Rows from block 3 of a small image flow-matching model, named by matrix and row number. Rows with one number within an expert belong to one neuron, the router's apart. Each number is 50 + 12 x the weight over its row's rms, rounded and kept within 0 to 99. All counts start at 0. After the name is the row's rms in percent of the matrix's.
After each expert's rows are labels from the 100 images, of 14848 (inputs lightly noised), where the router gives the expert most weight on average: "top examples" is what is common among them; "colour at peak" is the nearest of a few named colours to the mean colour under the peak. Only what is clearly more common there than usual is listed. The data: cartoon faces. In brackets: how many of the 100, against the usual share in percent.
# router: router (model.blocks.3.mlp.router.weight, 32x384), inputs 64-127
# gate: expert gate (model.blocks.3.mlp.gate, 32x96x384), inputs 64-127
# up: expert up (model.blocks.3.mlp.up, 32x96x384), inputs 64-127
# down: expert down (model.blocks.3.mlp.down, 32x384x96, transposed), outputs 64-127

# expert 7
router.7 070:47 57 42 31 38 48 40 61 76 56 44 29 55 38 47 48 40 39 54 47 61 53 58 57 68 59 40 56 40 60 28 47 73 44 56 34 34 60 54 51 47 26 36 48 47 62 43 49 42 47 70 40 33 35 39 37 52 48 61 63 41 32 61 57
gate.0 088:50 65 61 48 45 33 39 64 30 63 35 45 37 53 35 28 38 62 34 59 58 45 43 50 42 40 31 75 50 55 59 45 59 61 38 79 50 58 62 44 50 38 43 38 71 53 66 46 49 64 56 44 54 40 35 81 41 37 46 57 25 53 50 36
up.0 085:64 48 41 61 71 26 47 41 47 41 29 57 63 35 56 25 31 53 71 51 48 41 53 54 50 60 34 45 26 45 64 38 75 51 37 57 50 53 55 17 67 45 36 52 50 45 87 45 57 52 53 27 41 34 47 57 34 42 50 53 34 74 62 57
down.0 092:50 42 41 52 47 41 48 28 58 49 29 59 78 45 39 31 39 31 52 53 38 45 49 57 47 68 34 44 44 31 85 36 47 41 43 42 46 50 40 50 34 46 36 50 24 43 79 51 53 49 47 65 35 41 39 45 46 44 50 42 75 39 36 45
gate.1 088:56 62 41 50 55 39 63 33 67 48 40 56 43 52 36 75 61 38 35 22 54 57 67 48 39 54 93 48 54 55 41 43 23 67 82 61 49 43 52 39 50 46 81 65 62 41 45 37 51 44 38 51 35 45 45 48 43 50 46 38 37 65 58 45
up.1 089:58 55 68 54 65 22 55 36 45 54 43 69 59 45 35 40 48 47 37 58 38 45 63 51 44 48 48 71 47 52 52 50 33 51 45 64 34 38 43 45 51 53 45 33 47 53 91 44 69 67 41 54 36 40 42 48 30 25 55 34 50 56 46 50
down.1 084:69 26 61 64 47 71 39 64 42 49 60 58 71 40 56 45 35 53 32 53 42 37 47 41 55 54 53 38 34 62 62 49 51 39 57 37 46 39 48 54 49 43 77 90 60 44 38 73 39 41 27 46 66 48 42 61 63 47 40 45 34 37 54 57
gate.2 093:36 46 40 38 71 71 43 39 50 63 34 48 45 69 60 51 65 72 33 27 61 43 51 53 64 70 28 39 67 46 57 46 47 63 23 57 48 64 62 43 51 41 42 42 63 44 50 54 46 43 44 35 61 62 41 51 83 58 58 49 74 31 61 39
up.2 091:57 31 68 50 32 42 51 71 47 39 64 59 56 58 52 48 39 49 88 61 44 46 59 43 49 29 70 53 52 49 62 35 46 28 49 25 54 59 55 59 30 54 41 55 62 72 32 58 41 45 64 37 45 50 66 35 31 63 39 54 51 41 54 55
down.2 095:41 47 43 55 70 50 54 34 46 51 68 39 56 32 32 59 39 62 47 45 51 51 37 65 66 52 57 31 58 54 57 48 43 38 37 53 28 45 52 42 49 46 65 31 57 64 46 39 49 68 23 63 53 61 63 46 66 55 60 34 66 56 34 50
gate.3 110:44 49 43 42 65 34 45 47 34 38 68 70 49 65 54 50 44 51 50 49 31 40 47 33 55 61 57 47 65 54 47 48 54 42 44 15 77 46 54 34 51 26 35 76 36 37 53 63 45 51 48 68 44 56 55 24 64 46 56 59 68 44 53 39
up.3 109:41 56 35 48 46 26 51 57 52 39 49 49 41 56 47 58 61 59 43 61 35 48 50 35 55 55 30 59 42 76 50 33 38 44 48 72 73 74 53 65 53 49 31 60 57 48 50 32 44 47 53 42 40 57 37 76 54 48 76 69 39 57 40 51
down.3 107:45 46 40 40 33 66 46 43 38 46 28 48 55 36 51 65 44 57 78 34 53 55 46 52 68 55 42 74 45 43 49 57 54 43 50 08 44 36 35 39 45 28 47 66 43 42 56 29 35 63 29 53 37 47 35 67 47 58 53 39 61 42 51 54
top examples: orange hair (31 vs 6.5); crown (31 vs 9.9)
colour at peak: orange (41 vs 2.8)

# expert 22
router.22 073:42 38 55 38 21 65 46 67 88 54 57 28 55 36 48 46 47 58 47 46 43 42 73 38 57 49 38 60 49 46 42 44 42 68 34 41 52 54 65 66 43 08 49 53 47 64 36 52 29 59 49 28 82 24 30 51 56 47 42 65 42 22 54 34
gate.0 093:45 43 43 58 27 40 53 61 59 26 62 79 65 42 53 22 61 51 69 65 46 49 46 69 44 61 41 31 61 58 33 74 44 54 55 53 79 60 51 46 57 58 58 62 58 48 39 41 49 58 42 32 53 49 55 55 47 62 26 58 55 75 34 48
up.0 099:57 79 38 45 48 45 57 44 49 54 54 53 54 52 48 45 45 69 56 49 60 55 51 24 57 72 49 42 45 33 54 48 61 47 37 59 61 53 64 42 52 66 65 30 55 57 69 51 44 45 52 41 50 40 46 64 57 57 52 39 43 50 75 72
down.0 102:52 42 63 64 66 47 54 57 33 55 70 33 58 70 53 60 52 30 27 51 48 34 58 42 56 45 37 28 34 48 68 36 61 31 54 53 35 55 61 40 28 41 20 27 58 45 67 47 64 60 57 43 54 45 52 38 85 24 47 57 61 35 45 42
gate.1 086:60 59 64 51 68 46 32 56 57 17 44 51 53 37 55 77 60 47 74 60 56 64 56 57 44 35 47 49 43 47 25 49 30 57 71 66 22 57 28 45 46 51 78 65 48 52 55 46 53 51 67 76 46 52 42 27 50 62 23 37 55 52 56 54
up.1 082:50 53 20 56 58 54 54 59 48 53 44 74 42 34 57 72 57 36 55 58 60 51 40 54 60 52 61 46 54 48 52 19 54 48 48 61 77 54 50 56 50 59 82 48 36 42 29 58 43 46 62 57 42 63 56 44 93 43 38 42 47 37 47 50
down.1 091:48 58 55 33 39 41 59 45 58 59 61 57 44 66 57 65 43 41 45 50 50 37 53 54 48 58 39 45 42 52 34 38 49 54 59 54 57 48 54 54 53 51 68 51 41 49 74 48 44 48 48 33 41 41 48 35 61 45 52 38 44 41 63 51
gate.2 085:42 55 37 58 44 63 49 52 40 26 58 78 70 65 48 63 55 46 74 45 27 41 53 43 46 32 56 23 47 63 65 67 47 28 67 70 41 20 39 51 49 73 44 49 60 54 64 65 45 62 40 52 54 53 55 64 46 55 33 47 66 55 69 38
up.2 104:57 65 45 44 35 27 50 55 50 14 51 44 54 49 57 57 50 44 57 70 54 37 56 42 55 52 69 89 43 31 36 41 42 43 67 54 43 57 62 38 45 35 21 54 47 44 65 68 39 61 50 49 38 47 46 35 39 46 56 58 38 66 64 49
down.2 107:45 31 47 42 55 42 58 43 39 41 54 50 36 74 48 49 51 58 46 47 52 51 51 60 60 47 31 31 43 48 51 64 36 38 66 32 64 72 62 57 57 43 32 56 52 59 67 49 57 42 48 54 52 49 44 35 53 47 41 65 29 69 35 52
gate.3 138:52 57 29 50 84 37 54 36 50 53 48 51 51 50 87 49 52 57 65 50 58 64 47 86 63 57 44 53 54 48 51 44 63 56 35 59 39 44 44 52 64 34 34 50 46 44 63 41 56 34 58 41 16 46 48 43 55 33 60 51 47 43 67 63
up.3 123:56 55 32 51 70 44 43 44 48 53 48 66 58 22 52 60 50 47 57 39 51 58 53 74 52 70 41 38 30 49 58 61 40 68 65 52 40 57 24 55 59 55 42 47 52 46 58 24 42 47 56 54 23 59 42 60 45 42 56 50 64 52 40 60
down.3 112:51 43 43 66 34 41 50 55 22 49 73 42 63 44 18 48 62 47 84 57 45 53 54 81 58 30 46 58 54 48 58 51 53 31 51 47 35 44 75 57 45 50 69 53 44 51 50 74 53 66 53 43 70 57 60 62 51 55 55 53 55 38 37 43
top examples: black hair (26 vs 5.9)
colour at peak: brown (50 vs 19.4)

# expert 27
router.27 082:38 70 72 48 51 18 32 44 29 41 42 54 43 59 49 44 55 51 44 59 73 54 44 48 55 63 60 41 49 48 28 52 44 55 63 48 48 54 43 44 60 45 33 54 62 45 59 40 55 61 49 55 50 38 44 40 43 52 54 35 59 54 57 44
gate.0 107:47 76 52 45 05 78 63 70 47 55 56 49 57 47 45 49 26 45 55 54 52 54 53 74 50 33 33 71 53 52 51 78 51 51 45 63 18 41 38 73 43 39 78 30 49 51 71 51 45 56 42 43 84 44 53 62 78 59 39 46 60 34 66 45
up.0 123:44 33 68 52 99 10 37 44 48 54 61 44 36 68 53 44 49 42 31 37 53 57 43 30 65 59 47 39 58 43 46 27 41 41 52 38 73 55 56 38 67 43 31 67 48 50 39 58 49 48 47 59 21 37 44 44 27 49 64 60 38 65 22 68
down.0 110:37 45 51 49 44 72 40 45 52 46 44 57 30 47 72 45 40 74 43 36 33 49 47 60 59 54 63 48 48 49 56 74 65 59 45 50 31 39 36 52 43 30 20 36 18 31 52 31 41 39 56 38 19 54 45 52 45 59 44 61 27 53 54 46
gate.1 107:59 47 38 57 34 52 44 72 44 42 37 61 55 37 48 34 52 53 70 56 19 38 63 51 43 54 65 54 55 61 41 67 51 62 44 48 41 36 47 54 31 43 74 38 65 64 41 48 36 47 55 42 49 72 64 51 56 25 38 56 70 46 57 40
up.1 102:59 52 40 53 37 60 58 34 52 47 40 50 51 48 45 64 58 15 40 34 52 62 59 40 62 44 39 56 28 64 69 30 52 50 51 62 31 41 42 50 51 45 47 53 26 53 69 71 40 42 52 51 34 57 51 37 23 30 63 41 45 44 64 48
down.1 098:47 64 63 45 45 41 36 57 35 56 42 56 33 19 71 61 60 55 38 57 74 30 68 44 48 54 47 12 54 46 52 62 46 60 66 51 58 58 69 38 57 50 54 56 43 51 61 49 42 56 52 61 57 31 53 48 56 66 42 55 49 53 48 58
gate.2 091:51 47 65 32 14 41 54 54 64 29 46 37 27 41 46 57 66 53 48 39 62 43 36 24 47 63 54 60 54 48 38 39 44 77 34 41 23 66 85 63 60 57 55 51 57 54 53 70 50 53 60 36 66 63 50 44 43 41 45 42 52 62 71 55
up.2 085:50 44 62 46 41 42 42 63 47 32 42 34 42 48 59 45 73 52 36 58 65 43 54 56 54 46 53 65 48 42 33 56 47 24 49 45 62 75 48 41 53 37 66 56 65 46 51 45 47 56 66 64 46 42 61 58 36 44 52 59 51 45 54 55
down.2 097:48 50 64 52 67 45 64 42 52 46 52 42 69 29 55 53 35 44 58 62 45 57 44 39 70 46 57 40 42 52 54 42 52 36 34 70 22 51 49 35 63 20 48 43 45 37 38 46 58 60 60 41 62 49 41 52 40 64 43 75 30 69 61 40
gate.3 091:41 49 62 54 65 68 48 39 62 62 47 46 46 64 50 54 57 32 39 46 37 53 40 50 56 32 64 17 37 39 36 51 62 48 71 54 58 48 69 62 63 47 55 61 42 52 49 40 42 50 18 52 58 43 67 15 61 67 49 49 52 36 43 54
up.3 097:35 58 34 50 48 40 39 32 45 24 54 60 51 64 50 63 57 57 55 22 78 36 54 37 33 38 29 66 47 38 40 81 71 33 60 62 52 45 56 56 42 54 61 39 64 57 51 47 63 39 36 51 48 32 56 63 53 66 46 60 61 46 33 56
down.3 091:54 54 38 47 54 66 57 60 48 58 31 40 47 66 49 53 41 48 49 64 43 52 48 45 75 46 35 53 50 35 51 71 48 48 61 51 51 32 37 52 55 45 46 50 52 48 47 72 47 38 46 44 63 30 64 74 40 44 40 50 28 35 18 53
top examples: surprised (81 vs 12.7)
colour at peak: grey (92 vs 40.8)

# expert 30
router.30 074:41 52 49 24 79 29 23 51 63 70 56 70 45 34 54 60 41 35 46 44 61 52 49 68 39 40 52 58 43 69 49 51 46 37 54 54 66 46 45 42 64 31 56 59 46 33 44 40 68 60 54 63 29 36 39 56 39 58 67 51 46 35 47 63
gate.0 084:43 66 48 56 43 40 58 41 73 55 45 68 38 45 52 44 70 52 68 28 59 47 50 49 59 53 34 34 43 31 58 67 44 32 34 63 36 53 38 69 53 47 48 54 49 51 69 45 59 26 63 46 43 47 43 52 51 34 51 60 85 60 51 46
up.0 074:45 40 36 55 39 66 55 55 43 55 49 54 74 47 70 38 48 61 31 37 38 51 29 30 44 60 34 33 55 50 62 36 35 62 40 64 61 57 57 47 52 40 73 46 57 63 51 42 33 62 50 32 54 55 46 66 73 59 40 42 48 57 52 51
down.0 090:54 55 64 56 68 49 60 57 60 29 47 39 40 46 74 63 52 79 51 51 40 61 44 76 31 67 45 52 36 48 69 48 73 33 38 78 27 39 36 59 66 57 48 46 54 39 46 54 43 43 33 48 41 34 41 34 33 60 54 46 70 69 41 65
gate.1 095:44 41 68 52 41 53 57 40 40 58 48 46 53 37 42 29 74 70 63 38 60 53 48 38 55 60 29 40 40 51 27 35 50 68 47 68 51 67 63 43 52 54 30 64 46 45 63 48 48 53 43 42 48 67 51 47 42 35 57 30 53 54 59 49
up.1 097:48 52 85 49 37 51 47 52 46 57 33 67 51 45 56 44 43 52 49 31 54 43 59 57 39 39 41 53 44 49 38 49 36 55 42 31 53 49 45 44 59 42 41 57 52 42 80 46 38 56 66 32 55 53 45 67 31 54 44 50 91 55 42 42
down.1 103:38 56 35 48 55 60 63 49 47 67 45 47 36 57 53 31 32 26 32 56 54 54 73 49 52 73 63 64 60 82 49 97 28 57 57 52 61 42 48 50 34 49 45 45 49 57 26 51 54 67 47 48 42 62 64 43 31 39 43 71 48 50 59 40
gate.2 096:48 27 61 55 47 61 33 61 48 72 46 60 53 44 49 32 39 48 27 35 50 41 51 67 53 59 57 57 56 58 54 41 49 52 62 41 61 49 57 56 42 28 43 43 51 61 44 44 67 57 27 47 63 58 64 70 55 44 52 60 39 40 43 52
up.2 088:43 41 38 51 49 76 38 63 43 64 58 47 46 43 47 62 38 49 60 44 70 54 41 53 64 62 68 29 46 75 45 65 46 44 35 60 64 59 80 57 56 37 59 56 59 46 32 28 46 43 66 20 36 48 41 64 61 49 52 64 35 37 50 30
down.2 095:49 49 50 40 44 77 55 45 42 40 71 33 40 53 53 31 61 64 36 53 38 62 55 56 52 56 62 58 61 48 38 51 52 23 34 62 33 74 51 43 53 46 59 50 62 52 33 69 34 46 48 47 42 30 69 65 70 66 63 27 34 59 63 57
gate.3 073:45 55 75 47 36 47 57 69 46 20 39 36 61 47 25 28 52 47 45 62 35 55 56 54 47 57 46 50 51 45 06 40 56 61 47 58 50 57 61 57 45 41 51 51 44 42 26 43 54 48 50 50 59 41 40 69 65 72 48 51 74 54 30 28
up.3 080:57 35 66 64 46 58 59 34 58 55 52 62 46 55 48 66 47 40 42 56 59 38 48 77 60 63 56 55 63 60 56 36 44 50 48 32 44 38 43 51 58 68 85 59 60 77 50 62 58 54 54 67 70 50 56 53 65 56 57 44 24 74 70 49
down.3 085:46 63 51 33 44 52 55 42 55 72 63 59 18 62 46 43 32 41 46 59 50 44 59 34 34 49 68 48 40 53 63 57 58 67 62 30 60 55 46 58 61 67 69 61 52 60 38 45 51 27 46 55 77 24 44 28 45 58 38 61 34 35 38 53
top examples: orange face (71 vs 14.1)
colour at peak: orange (70 vs 2.8); pink (29 vs 12.1)

# expert 1
router.1 074:29 33 29 49 52 70 67 38 46 62 50 48 38 38 37 78 50 44 45 64 61 59 35 51 44 46 45 55 42 55 48 46 41 50 56 58 66 45 55 49 48 41 62 58 50 47 45 34 65 46 46 47 37 69 53 45 43 38 50 41 53 41 42 54
gate.0 085:65 61 57 41 72 46 33 54 49 58 65 46 32 64 31 33 51 46 39 40 65 66 60 45 75 55 57 75 51 43 52 59 52 50 65 36 57 54 65 46 49 56 18 77 55 42 71 67 63 57 65 58 59 41 50 56 28 37 51 42 48 33 66 59
up.0 092:63 37 27 60 59 58 45 52 57 66 68 41 39 37 43 40 15 53 42 47 44 53 63 41 47 64 69 39 43 60 43 46 52 73 51 74 60 55 63 46 63 46 52 70 41 56 29 56 40 28 28 44 47 42 34 54 42 33 39 54 30 38 54 46
down.0 104:65 22 72 44 51 46 60 43 45 55 43 38 48 45 47 59 58 37 63 53 63 36 48 47 40 52 41 28 62 47 60 65 35 35 41 44 25 36 55 54 53 39 57 56 51 44 40 44 42 35 45 61 57 34 68 44 48 66 54 52 44 33 83 35
gate.1 083:26 68 49 24 54 65 43 64 61 57 49 49 57 36 59 55 56 50 74 58 74 39 36 50 35 27 33 54 43 49 57 26 49 62 46 67 32 33 52 67 63 41 35 39 25 54 43 44 55 42 62 59 60 48 30 47 56 70 41 28 56 45 50 53
up.1 089:37 65 59 40 79 50 34 49 38 50 69 58 59 37 43 69 63 52 55 76 90 53 51 55 47 49 43 42 64 29 61 38 41 55 48 42 39 51 52 49 59 38 45 49 24 34 42 47 42 58 48 50 54 46 52 36 37 70 34 46 53 28 48 48
down.1 096:48 67 42 71 32 44 50 69 59 49 45 66 35 44 56 34 54 41 59 38 48 46 34 58 60 44 37 46 49 40 34 46 55 47 60 51 77 51 40 54 52 33 54 42 44 40 43 57 51 48 44 48 36 45 53 53 55 20 51 26 52 48 46 52
gate.2 111:52 51 43 49 48 66 66 48 49 34 50 46 56 47 44 57 59 54 61 36 35 38 29 60 43 56 72 39 44 60 72 50 51 66 48 37 38 52 41 48 40 54 51 31 52 58 50 60 24 49 51 58 55 52 67 59 68 49 30 56 76 59 31 44
up.2 107:40 56 49 50 52 60 44 67 55 57 46 35 47 29 48 66 42 65 47 71 68 52 35 71 34 35 51 35 42 58 69 68 64 60 51 72 46 49 42 29 42 37 47 54 47 42 67 60 45 56 45 32 45 60 57 50 19 31 45 52 39 52 40 69
down.2 107:59 41 53 51 51 62 52 50 45 58 61 38 51 64 65 45 82 43 40 41 39 56 32 62 57 52 38 57 52 31 58 41 38 51 69 48 57 52 23 66 62 55 60 52 27 44 32 68 39 62 49 57 53 51 41 46 58 57 41 43 63 44 40 54
gate.3 082:53 49 29 49 40 57 57 22 64 61 67 58 59 24 52 43 52 57 74 57 44 58 66 53 66 50 37 43 58 51 65 49 38 75 54 76 46 64 65 55 45 49 74 69 56 52 48 46 33 37 49 30 48 55 47 53 56 48 45 61 69 59 63 51
up.3 094:58 63 52 36 59 33 72 48 64 31 67 61 74 51 55 60 74 42 59 55 28 53 50 50 64 50 50 46 52 22 48 55 52 52 63 75 48 69 48 59 41 42 77 51 38 48 80 41 32 44 53 48 45 48 48 67 99 53 39 57 55 57 55 51
down.3 095:50 40 60 57 48 40 35 22 69 61 54 60 67 59 50 54 48 39 32 31 50 48 60 48 49 55 46 57 53 25 33 49 54 58 67 45 49 60 48 42 35 56 48 74 50 56 69 58 56 41 62 46 63 60 52 45 48 55 57 50 62 69 72 57
top examples: bald (30 vs 8.5)
colour at peak: grey (70 vs 40.8)

# expert 2
router.2 072:54 42 45 39 33 51 48 66 81 64 43 43 49 58 65 50 53 59 54 56 58 52 48 60 68 36 32 54 77 44 62 40 48 59 32 35 50 59 66 60 38 22 41 58 54 40 44 50 46 39 78 31 55 34 43 47 50 46 37 67 41 18 55 46
gate.0 086:59 66 64 50 21 68 55 34 31 60 33 50 65 28 41 32 71 43 43 48 40 60 51 39 51 45 56 35 58 57 56 57 45 53 35 51 59 58 47 53 35 37 34 32 39 48 50 62 60 54 50 38 65 46 44 59 45 50 54 45 22 50 66 48
up.0 093:40 48 39 34 67 48 54 64 66 53 67 58 51 57 69 43 33 45 73 53 51 36 45 62 63 62 32 40 59 55 60 34 52 39 50 35 18 52 44 47 59 62 74 63 50 37 43 74 50 35 66 47 22 58 49 21 62 52 39 38 66 50 25 46
down.0 097:55 52 39 52 31 64 64 38 52 64 30 55 40 47 38 54 54 57 51 42 32 75 34 46 41 51 59 49 51 57 42 31 57 51 61 58 77 60 45 51 41 39 73 37 47 58 45 33 34 35 60 56 09 63 49 43 58 49 43 66 64 42 68 43
gate.1 087:59 54 48 46 61 57 57 56 58 51 55 30 52 31 36 62 60 51 46 38 37 46 50 64 58 56 55 55 31 28 69 44 60 47 76 55 67 19 38 30 70 51 51 52 61 39 39 57 49 62 61 47 54 38 45 49 52 52 51 53 49 53 51 67
up.1 077:46 47 82 58 60 42 40 47 42 55 58 63 61 33 48 25 57 46 30 51 45 52 51 60 56 71 53 38 46 45 42 65 54 74 28 22 33 34 60 55 44 55 53 54 40 46 41 51 47 50 49 56 48 45 50 47 54 45 52 52 64 60 33 48
down.1 093:53 54 47 45 61 38 50 41 47 52 48 63 28 42 48 56 45 36 57 79 57 32 53 47 64 71 59 56 52 48 46 61 64 53 37 68 43 44 49 47 49 57 62 59 70 56 52 48 45 37 48 40 72 46 51 54 65 44 48 46 50 43 30 29
gate.2 091:49 53 37 34 68 55 49 37 56 45 68 50 58 03 55 56 35 59 52 44 44 58 40 58 52 38 40 44 51 58 57 30 59 35 44 65 63 34 59 38 58 56 82 57 46 46 64 38 74 57 43 71 29 44 57 56 42 41 50 55 46 49 27 56
up.2 099:50 45 51 52 43 39 62 40 27 40 63 61 38 45 53 65 43 57 38 64 35 46 39 79 40 25 56 44 58 43 33 41 50 44 47 54 58 63 66 58 48 54 57 54 47 49 61 43 36 45 43 48 23 44 41 37 40 64 64 49 53 59 34 52
down.2 099:43 62 37 59 49 15 54 60 40 47 37 44 34 48 53 37 49 54 56 62 65 52 56 69 49 87 57 80 54 34 53 53 41 44 51 56 51 30 16 38 52 60 49 41 63 50 41 60 48 47 46 35 57 69 60 50 57 50 30 49 51 61 56 56
gate.3 099:50 36 67 43 44 73 56 43 59 77 47 44 37 64 51 55 60 36 51 52 46 44 44 57 55 38 59 59 46 50 57 54 49 47 38 49 29 37 53 24 49 57 52 53 48 56 71 62 42 62 53 52 52 64 69 36 51 42 54 52 42 37 56 45
up.3 097:63 49 29 46 43 52 69 39 42 63 40 45 37 69 62 70 50 53 44 57 60 40 54 45 60 41 59 64 59 58 71 43 66 41 46 55 41 39 57 37 46 50 55 50 38 57 88 58 51 47 38 51 35 47 61 22 31 44 41 40 78 69 60 45
down.3 102:61 41 32 45 51 31 54 44 50 50 61 40 36 60 74 44 51 54 52 61 58 49 62 50 44 56 37 56 41 38 54 65 63 63 47 76 58 58 70 52 56 50 55 44 64 36 04 57 51 36 67 23 45 53 48 60 48 59 50 46 42 54 47 74
top examples: teal face (67 vs 14.1); bald (26 vs 8.5)
colour at peak: green (26 vs 4.4)

# expert 25
router.25 083:48 42 55 56 63 50 41 68 61 71 50 76 57 55 47 66 47 47 47 36 41 52 47 66 49 36 43 63 40 52 47 52 42 53 30 46 76 41 63 39 45 27 56 61 42 38 52 52 67 62 56 62 76 54 37 61 45 47 53 60 50 28 60 46
gate.0 085:53 54 83 51 38 36 51 51 46 63 51 47 48 55 38 32 49 40 59 49 64 42 47 47 57 55 75 63 68 38 42 53 35 51 65 61 51 52 35 31 36 41 59 50 50 59 74 75 54 64 55 51 75 57 53 74 43 56 49 42 46 34 36 35
up.0 088:61 54 67 63 50 54 52 40 54 52 53 40 37 32 36 50 46 51 45 44 43 50 50 21 54 24 43 49 43 48 47 43 51 41 66 45 57 42 56 39 52 53 70 59 53 38 41 54 47 64 52 67 54 58 58 47 52 50 42 36 50 77 38 53
down.0 081:44 45 51 42 56 42 64 58 57 38 35 52 47 50 50 42 48 47 50 44 46 30 40 53 60 58 43 29 56 33 57 24 53 53 53 61 71 41 32 38 55 57 44 46 47 49 56 56 51 41 57 49 58 53 55 48 58 41 51 62 62 46 58 64
gate.1 099:35 56 54 55 50 41 52 55 46 66 46 44 68 69 47 44 64 49 49 59 47 58 45 46 55 45 55 63 75 57 34 60 51 59 56 63 37 42 45 58 44 53 30 50 41 50 65 51 52 43 81 53 45 57 55 51 48 46 56 51 32 56 54 51
up.1 096:57 51 73 49 32 45 45 45 18 58 45 57 71 60 54 62 65 39 40 61 35 54 41 62 53 66 68 47 71 65 43 47 66 35 39 40 18 65 35 54 52 56 58 33 35 52 57 61 60 40 60 56 41 67 47 58 38 55 54 43 42 49 46 54
down.1 101:33 49 40 59 43 58 57 46 45 58 61 63 58 45 44 56 45 52 42 50 42 35 19 61 60 58 49 29 49 51 37 35 53 55 43 42 56 42 48 46 45 40 52 40 51 57 70 55 63 36 62 66 46 47 23 43 55 55 52 48 53 52 68 44
gate.2 091:48 53 48 51 46 58 48 52 49 49 35 36 44 44 43 60 64 50 64 47 62 52 57 39 45 48 17 65 47 54 41 50 60 73 63 29 35 67 58 63 57 53 39 44 50 53 23 45 52 36 59 52 54 48 50 73 27 49 70 64 46 41 52 75
up.2 087:49 36 46 59 52 38 50 58 55 50 44 30 40 69 54 51 41 56 51 70 43 47 49 52 45 55 55 45 54 74 49 42 54 48 55 37 54 38 34 61 41 53 32 39 41 67 36 59 48 40 56 45 65 51 45 33 58 55 47 57 52 64 58 62
down.2 096:39 54 46 54 40 44 40 42 52 36 40 52 32 58 51 41 34 57 58 63 69 57 50 64 60 65 68 58 37 18 58 34 52 64 32 56 55 39 47 50 52 68 52 66 63 55 69 58 58 24 31 65 44 61 50 23 51 47 40 45 32 63 40 57
gate.3 082:49 54 39 42 85 44 49 53 62 67 54 53 34 47 46 50 39 44 73 47 47 41 53 57 41 37 66 66 48 47 56 56 37 52 69 41 43 52 75 48 51 53 52 52 52 31 50 40 50 50 66 45 10 59 45 58 63 62 54 35 76 52 34 56
up.3 073:41 62 41 51 42 36 65 62 28 48 48 30 55 48 63 51 56 53 58 43 40 55 52 45 62 49 39 45 26 49 39 43 57 60 60 41 28 49 55 49 49 63 31 51 41 64 57 55 42 53 31 40 46 50 40 42 61 52 56 60 49 50 54 49
down.3 087:56 51 66 56 49 53 56 56 46 49 54 74 36 61 55 75 68 48 39 64 54 56 55 53 45 41 69 48 58 60 39 17 47 45 52 44 88 68 50 44 50 64 54 60 56 37 68 28 44 35 56 60 49 64 20 45 68 58 57 33 47 61 47 53
top examples: purple face (54 vs 14.4); blue face (45 vs 14.2); bald (42 vs 8.5)
colour at peak: cyan (32 vs 3.2)